python train.py --dataset="close-ups of made-up surfaces with and without defects" --num_classes=9 --arch="resnet" --norm="batchnorm" --kernel_size=3 --stem="single" --dropout=0.1 --learning_rate=0.0044 --beta2=0.999 --lr_schedule="step"
Rows from block 8 of a small image classifier, named by matrix and row number. Rows with one number belong to one channel. Each number is 128 + 32 x the weight over its row's rms, rounded and kept within 0 to 255. All counts start at 0.
After each channel's rows are labels from the 100 images, of 14976, where the channel reaches its highest value: "responds to" is what is common among them. Only what is clearly more common there than usual is listed. The data: close-ups of made-up surfaces with and without defects. In brackets: how many of the 100.
# convs0: first 3x3 conv (model.blocks.8.convs.0.weight, 64x64x3x3, each kernel summed), inputs 0-63
# convs1: second 3x3 conv (model.blocks.8.convs.1.weight, 64x64x3x3, transposed, each kernel summed), outputs 0-63

convs0.40 [115 123 205 119 100 102 110 115 192 109  97 129 112  90 134 204  78 126 137 197 137 125 101  92 183 133 150  97 154 106 126 111 150 110 121 114 125 117 119 136 111 127 119 121 145 126 156 144 207  90 165  87 122 109  88 150  77  98 201 121 176 122  89 122]
convs1.40 [125 107  85  77 118 119 151 137  96  97  66 143 173 114 139  69 103 118 101 159 121 122 160 119 156 146 100 202 139 133  87  80 123 112 173  92 134 114 120 129 198 186 178 133 126 134 145 140  93 130 166  61 114 175  62 113 100 137 139  90 128 148 125 150]
responds to: woven cloth (100)

convs0.30 [132 159 139  75 165 161 128 115 114  39 163 129 157 119 164  94 101 114 190 132 144 165 191 102  79 187 171 108 151 124 106 164 171 101 131 123 155 133 147 138 163 171 160 156 119  96 130 158 112 132 110 106  69 177 172 117 108 150 139 158  92 132 172 128]
convs1.30 [184 164 141  24 124 113 112 118  67  80  89  95 122 124 150  45  71 116 143 116 106 152 140 135 102 133 196  85  99 115 132 125 110 101 104  56 121 107 138 102 108 147 127 114 150 119 119 156 141 102 172 115 113 125 153  90  77 133 107 145 114 105 116 138]
responds to: wood (100)

convs0.16 [ 78 102 189 122 122 168 151 149 127 107 134 116 142  97 236  93 161 128  90 117 122 137 116 109  86 100  99  56 136 113 153 117 100  88 182 145 168  86 120 135 115 156 108 199 152 135 104 185 114 151 142 108 111 141  79 117 155 165 153 141 114 149 143 145]
convs1.16 [137 163 154 119 129 177 119 118 111 124 141  89 108  90 222  95 145 117  87 121 101 149 111 135  55 126 117  57  78 162 114 153 108  94 137 125 115 131 191  92 105 140 133 176 148 130 165 223 164 145 127 139 129 130 120  81 109 113 101 110 135 127 107 164]
responds to: wire mesh (100)

convs0.20 [128 100 190  95 106  88 103  90 194  76  75 138 129  97 123 183  91 118 147 182 142 129 121  93 150 138 141 106 173 111 111  83 158 121 118 112 125 113 131 147 106 137 138 116 143 150 164 108 225  81 176 107 110 102  99 144  90 109 172 127 185 127  94 126]
convs1.20 [136 105  56  86 123 104 160 130  57  70  72 132 162 103 110  79  83 105 108 145 128 124 177 139 175 148 131 165 143 133  84  66 118 104 167 111 132 113 121 120 163 153 192 132 119 134 138 146  82 134 142  55 102 151  75 115  91 120 108 108 104 124 143 134]
responds to: woven cloth (100)

convs0.61 [149 208  93  97 139 210 169 139  95 139 164 143 165 160 114 107 108 137 122  91 147 125 169 134 149 158 145 177 105 111 172 222 148 132 104 123 158 166 130 143 143 140 149 116 130 122 119 186  93 113 101 136 143 185 172 130 126 128  76 141  71 148 138 129]
convs1.61 [133 134 113  74  98  98 135 130 156 129  74 107 118 130 125  94  73 128 136 171 121 142 109 140  91 123 139 133 108 149 126 141  76  95 131 132 130  93  92  99  87 125 127 116 151 134 139 114 119 140 222   0 130 104  86  91  70 103  87 130 131 121 102 142]
responds to: brushed metal (78)

convs0.51 [159 109 130 146 172 195 173 156 151 103 161 125 199 141 117 125 181 185 140 142 140 131 119 119 214 177 126 175 183 137 160 159 141 146 143 133 164 147 113 144 134 138 151 144 187 142 124 147 151 157 132 143 130 169 173 144 189 156 163 137 141 173 169 135]
convs1.51 [116 123  73 122 118 104 110 175 104  86 128 123 150 154  74 108 176 115 119 116 139 148 126 135   0 106 101 131 111 137 216 140 155 121 136 131 117 151  81 127 132 140 102 200 160 159 143 109 103 129 156 111 103 144 116 115 144 160 127  91 145 185 131 171]
responds to: tiles (100)

convs0.13 [152 164  71 144 147 200 138 151  60 177 178 143 146 195 122  84 131  94  86  85 121 114 159 155 117 113 136 136  73 148 142 168 132 124 107 109 122 149 132 100 152 140 140  97 107  88  65 120  74 135  96 146 179 150 165 126 138 152 119 143  63 127 161 124]
convs1.13 [121  95 155  94  95  97 134 123 120  71  42 114  92 100 109  52  67 143 124 170 106 135 124 146 140 148 105 120 159 146 109 107  91 106 140 157 158  94 117  82 105 118 141 103 171 122 129 121 129 165 199  57 101 104  84 100  83  90 109 110 133 109  99 142]
responds to: woven cloth (94)

convs0.43 [ 92 128 187 133  70 124 124 114 135 195 112 134 129 150 116 206 125 157 166 152 143  91  63  86 148  95 152 129 174  67 130  98 146 133 113 104 109 123  71 154  99  77  68 106 115 172 136 150 128  81 110  98 148 110 160 149 141  82 120 128 142 155  86 116]
convs1.43 [105 127 126 158  96 139 143 129 137 172 101 135 178 137 121  76 141 107  74 153 104 117 138 131 196 128  39 171 110 132 121  97  84  97  94 121 105 113 102 114 142 149 121  77 160 114 131  91 166 102 178  71 123 146  80 123 150  64  72  79 142 118 120  94]
responds to: woven cloth (81)

convs0.52 [113 115 196 102  92 108 134 124 190 107 117 135 115  79 145 210  89 156 162 192 145 123  97 119 181 170 139 115 173 130 128 118 164 101 119 132 134 116 119 141 103 115 132 133 144 126 181 148 201 122 155  90  92 118 100 152 100  94 207 119 163 119 108 160]
convs1.52 [105 106  55  74 104 114 148 137  79  73  63 151 151 109 144 101 109  93  89 155 126 116 139  91 141 126  88 179 133 119 110  83 125 110 167 103 124 100 122 113 157 154 166 155 147 135 121 165  76 142 159  90 100 141  24 124  96 140 117  82 127 153 111 145]
responds to: woven cloth (100)

convs0.3 [125 185 139  75 145 130 141 123 116  32 164 138 150 122 161 122 112 121 194 122 147 163 159 109  34 166 148 135 144 136  99 170 165 120 133 141 154 133 131 169 165 141 179 160 108 104 142 154  97 155 109  66  91 157 156 121 110 133  89 159  87 127 149 111]
convs1.3 [195 172 132  32 130 124 121 105  71 106  77 105  96 128 142  50  86 111 145 126  83 147 124 143 107 142 207  86  97 108 126 132 108  72 102  95 129 116 163 107 104 123 119 101 128 111 125 135 155 127 169  94 114 140 149  94  86 144  95 143  99 106 135 159]
responds to: wood (100)

convs0.39 [126 147 145 114  98  99 150 154 151 145 140 139 218 144 124 103 106  79  98  95 141  98 171 111  75 132 127 142 169 207 115 104 168 160 167 110 147 128  38  91  89 158 130 141  82 128 137 119 116 172 153 137 145 145 103 154 120 115 148 130 136 109  53 164]
convs1.39 [114  94 139 154 158  83 130  89 101  70 115 141  46 125  46 150 116 121  93  56 129 131 149 101 132 117 105  83 122 137 121 114 164 160 165 121 104 135 169 172 178 145 131 146 115 141 167 117 138 108 128 193 104 123 134 141 109 196 175 139 127 142 182 102]
responds to: stone (52); scratch (47)

convs0.55 [ 95  67 139  81  90  87 151 109 125 157 154 117  74  43 179 115  90 141 104 118 113 146  49  79 130  99 133  80  86 115 106 103  98  87 145 108 110 116 111  96 117 105 135 133 102 123 118 149 122 136 130 131 121 116  93 117  91  70 140 107 134 145  54  77]
convs1.55 [143 161 127  91 122 163 108 136 153 119 145 101 165 160 144 149 211 126 136 160 117 153 125 127  66 128 122 119 124 134  29 145 128  49 115 141 102 128 130 155 122 133 118 144 155 125 182 156 145 132 198  75 137 154 171 112 160 112 185  70 148 117 103 156]
responds to: wire mesh (97)

convs0.37 [106 177  83  93 142 194 142 130 128 155 178 120 183 174 135 198 116  98 141 132 122 144 126  92 184  89 120 195 136  86 141 192 108 126 127  80  98 190 114 168 124 116 153  76 121 112 159 154 110 100 119 171 127 172 115 113 132  95 115 115 124 151 118  95]
convs1.37 [138 194  86 153 154 137 130 103  89 166 203 104 130 137 193  77 107 109  96  78 115 121 110  89 133 115 134 113 129 130 109 230 110 122  90  99  68 135  87  98 134 132 130  89 121 122 110 125 113 122  89 131 140 135 109 142 102 131 136 126 113 101 105  39]
responds to: brushed metal (100)

convs0.36 [ 93 124 110 133 150 141 131 137 127 129 121 132 151 144 137 170 133  60  81 112 163 100 147  96 130 112 126 133 191 125 111 128 168 110 164 111  68 145 109 133 138 134 160  78 104  73 112 163 123 116 131 161 217 173 114 158 147 104 232  85  93 111 103  97]
convs1.36 [123  98 120 126 174 131 115 106  67 168 108 213  73 118 119 153 142  89 112  45 136 112 158 135 176 145 141  92  91 100 112 121 182 147  65 102  91 146 137  98 142 154 136  78 174 109 112  90 152 113 117 166 147 117 148 185 137 123 120 145 115  88 168 127]
responds to: stone (88)

convs0.5 [126 110  79  95 145  84  61 102 135  99  68 137  80  82 107 169 126 155 146 120 156 114 114 205 112 188 113 117 131 174 138  98 165 111 131 208 180  89  94 124  93  88 116 112 138 141 117 150 126 130 121  70 149 151  96 167 125  87 157 132 113 111 136 122]
convs1.5 [106  70 116 125 112 115 121 133  91 180 117 138 140 159  54 149 131  41 123  73 165  97 148  72 161  91  99 139  95  91 145 135 150 148 112  68  50 137 121 152  87 140  80  83 153 102 143 106 144 138 155 118 138 116 128 192 129 108 108 120 114 100 125 129]
responds to: circuit traces (100)

convs0.22 [126 171 142  78 167 144 125 119 122  25 145 140 157 114 167 103 108 113 184 119 153 164 176 106  59 165 171 125 152 127 108 157 174 114 136 137 146 132 143 169 170 164 174 163 122 100 136 162 119 144 117  89  79 165 169 116 106 143 127 155  85 134 175 111]
convs1.22 [199 172 133  38 124 124 115 103  72  68  87  87 106 119 154  40  80 117 131 107 111 153 138 150 104 137 209  93  96 121 140 136 119  89 121  90 133 120 140 114 102 126 128 121 162 117 138 150 141 121 168 128 106 133 150  82  77 152 116 152 108 119 128 166]
responds to: wood (100)

convs0.34 [122 152 131 106 124 187 128 112 118 110  82 127 115 232 191  68 124 102  68 117 133  96 115 119 160 121 122 161 174 160  79  99 154  98 105 135  90 156 163 115 152  92 120 107 101  69 103 175 138 113 136 138 106 157  81 128 121 178 162 131 125  95 161 111]
convs1.34 [141  96 237 159 113 184 115  92 140 124  78 115  79 131 203 105 122 126 168 138 112 130  86  86 161 119 141 131 129 115  77  86  89 117 146 124 130 136 187 109 175 113 117 142 142 123  54 181 125 101 186 135 132 127 120 107 140 124 159 123 133 107 117 105]
responds to: stone (91)

convs0.6 [154 141 174  80 152 109 120 114 195  46  72 130 158 114 131 179  93 117 181 173 143 160 139  90  88 125 190 114 177  95 115 109 149 123 150  97 105 113 131 158 142 149 146 115 112 113 169 134 187 124 176  99  82 132 157 120 100 114 146 149 170 104 137  87]
convs1.6 [186 121 107  50 153 107 134 138  63  67  82 110 123 115 111  62  58 121 123 114 117 138 170 169 146 137 203 156 130 117 121 121 109 136 158 112 120 114 142 116 138 125 170 127 118 114 135 141 104 130 178 105 108 163  76  94  64 138 116 194 115 124 147 152]
responds to: woven cloth (100)

convs0.50 [ 86  94 157 132  69  75 110  91 178 150 122 113  65  68 124 194 153 170 150 142 140 117  64 126 113 153 125  65 157 147  82  98 156 107 149 103 110 101  95 150 117  98 108 128 141 153 162 116 150 106 133  96 141 104 199 152 157  80 133 114 148 121  98 106]
convs1.50 [ 78  84 125 168 117 112 146 139 100 118 104 132 136 101 105  80 147 101  76 151 108 127 156  90 146 137  48 156 119 153  53  28  75  98 133 127 126  81 107 117 151 152 141 108 166 122 126  90 138 119 164  72 117 122 104 121 157  92  70 103 132 117 119 139]
responds to: woven cloth (65); leather (35)

convs0.59 [176  73 133 141 145 126 124 120 188 130 177 136 142 162 150 161 150  85 105 137 168 101  70 149 158 120 137 123 184 117 140 136 186 146 133 114  69 127 119 159 177  98 122 114 145 123 143 184 149 116 162 184 151 167  93 166 146  76 206 114 128 134 143  82]
convs1.59 [106 109  60 135 167 105  97 121  68 120 101 164  72 148  37 139 138  92  71  59 142 119 171  98  96 114  99 114 130 105 154 121 158 136 127 125 121 138 108 175 156 147 113 142 157 131 138  86 130 122 111 155 116  95 115 182 123 186 170 114 120 142 185  93]
responds to: circuit traces (43); tiles (38)

convs0.27 [106 100 159 114  85  91 147  99 126 148 116 163 104  87 128  93 126  47  82  91 173  98 133  95  85 143 152 125 147 127 113 102 230 128 141 116 134 140 112 104 129 101 124 132 117 112 112 141 152 142 145  98 186 184  87 169 129 118 197  79 112 107 117  80]
convs1.27 [148 105 121  99 180  63 114  93  99 117 132 180  93 101  98  98 115  93  81  23 152 119 193 133 129 133 160 106 103 107 137 153 182 153 111 107 111 131 115 135 115 122 138  99 180 102 191 117 165 108 119 148 129 126 114 174  98 118 116 162 115  87 183 131]
responds to: circuit traces (100)

convs0.44 [131 153  47  90 150 153 141 130  68 158 212 137 128 157 102  71 119 115 119  79 123 104 167 160  92 136 128 149  65 148 160 169 109 150 128 132 152 152 123 101 155 143 155 117 115 114  87 110  75 142  79 173 180 151 151 120 129 156  74 137  85 146 142 127]
convs1.44 [134 111 105  81 112  87 132 123 117  61  24 114  90 121  90  53  67 153 127 177 112 130 140 113  97 141 111 147 159 128 144 130 104 131 160 126 111 117 110 133 122 118 138 120 150 132 146 111 132 143 188  43 106 113  66  96  78 148 117 126 143 130 105 169]
responds to: woven cloth (88)

convs0.29 [ 83 106 195 132 120 100 139 104 166  79  83 111 123 103 155 155  89 119 151 183 127  94 125  84 171 118 105 107 171 107 109  63 160  99 128 113  93 118 153 166 139 165 133 123 119 132 142 142 176  86 156 185 114 106  53 124  89 137 189  83 158 107 123 121]
convs1.29 [ 85 125 103  69 120 136 130 131 135  71  66 101 137 112  87  92 106 121  90 159 123 129 152 135 182 129  88 182 125 110  52 103 106  90 145 120 106 104 150 107 152 163 183 104 122 132 120 113 117 121 179  93 104 128  57  70 105 128 131  62 134 121 119 176]
responds to: woven cloth (100)

convs0.19 [ 71 139 107 206 130 121 116 160 104 178 142 126 121 156 106 197 179  65 123 123 139  91 112 115 173  91  91 144 175  93 117 143 131 120 122 100  85 156 125 159 132 116 123  71 129  93 124 123  83 102  92 147 204 172 142 139 176 118 151 103 107 159 132  98]
convs1.19 [ 83 137 137 111  99 166 137 133  75 161 138 143 170 116 183  96 126  67  82 110 110 123 123 121 177 126  55  92 109 138 104 128 110  99  90 116 128 126 133  41 141 162 142  73 194 118  87  93  96 129  99 162 126  84 106 119 166  87 117  93 116 112 105 102]
responds to: leather (100)

convs0.0 [100 101 124 225 132  86 112 110 114 122 155 102  85  87 135 149 199  92  78  93 119 111 123 113 142 104 106  82 160 168  77  80 107 113 133 103  94  99 149 157 161 138 134 113 118 103 115 137 111 103 109 170 167 148 191 140 175 116 166 112 116  89 147  73]
convs1.0 [ 98  94 116 170 128 107 131 135  81 139 133 124 122  83 142  95 153  87 100 116 116 124 139 102 151 112 108  77 130 127  35  72  84 112 128 111 133  83 140  95 133 177 140  83 231 107  74  86  95 118 118 162 134  83 141 113 180 122  95 139 120 109 117 129]
responds to: leather (100)

convs0.58 [103  95 196 113  80 100 139 117 151 106 110 125 122  80 197 142 101 158 159 183 125 128  70  87 123 123 140  96 145  88 127  93 116 105 183  98 140 121 123 140 123 131 107 177 133 141 145 159 145 130 151 111  83 103  10 130 106 134 173 117 152 141  87 139]
convs1.58 [107 138  95  69 112 130 145 122 145 113  75 138 158 116 168 112 133 113 124 170 102 137 115 153  93 142  88 178 152 158  56 102  90  66 162 140 121 126 127 159 124 129 160 141 107 126 151 169 117 144 198  60 125 153 115  92  79  76 131  65 147 119  83 171]
responds to: woven cloth (100)

convs0.62 [121 129 119 138 117 161 128 130  97 156  78 171 176 124 191 129 105 152 172 128 132  29 107  83 151  87 140 145 100  67 188 125  65 116 165 108 174 151 124 164 144 140  90 185 124 137 102 168 116 123 134 134 174 143 100 119  89 135 134 139 102 174 131 109]
convs1.62 [147 167 112 162 135 153 102 117  92 157 138 125 131 125 224  45 129  92  97 139 115 114 113  87 121 122 122  98 108 122 139 167 106 101 151 124 116 152 138 147 114 151 125 177 160 141  92 178 149 151 105  57 146 106  57 107  54 116  75 104 119 142 103 103]
responds to: tiles (100)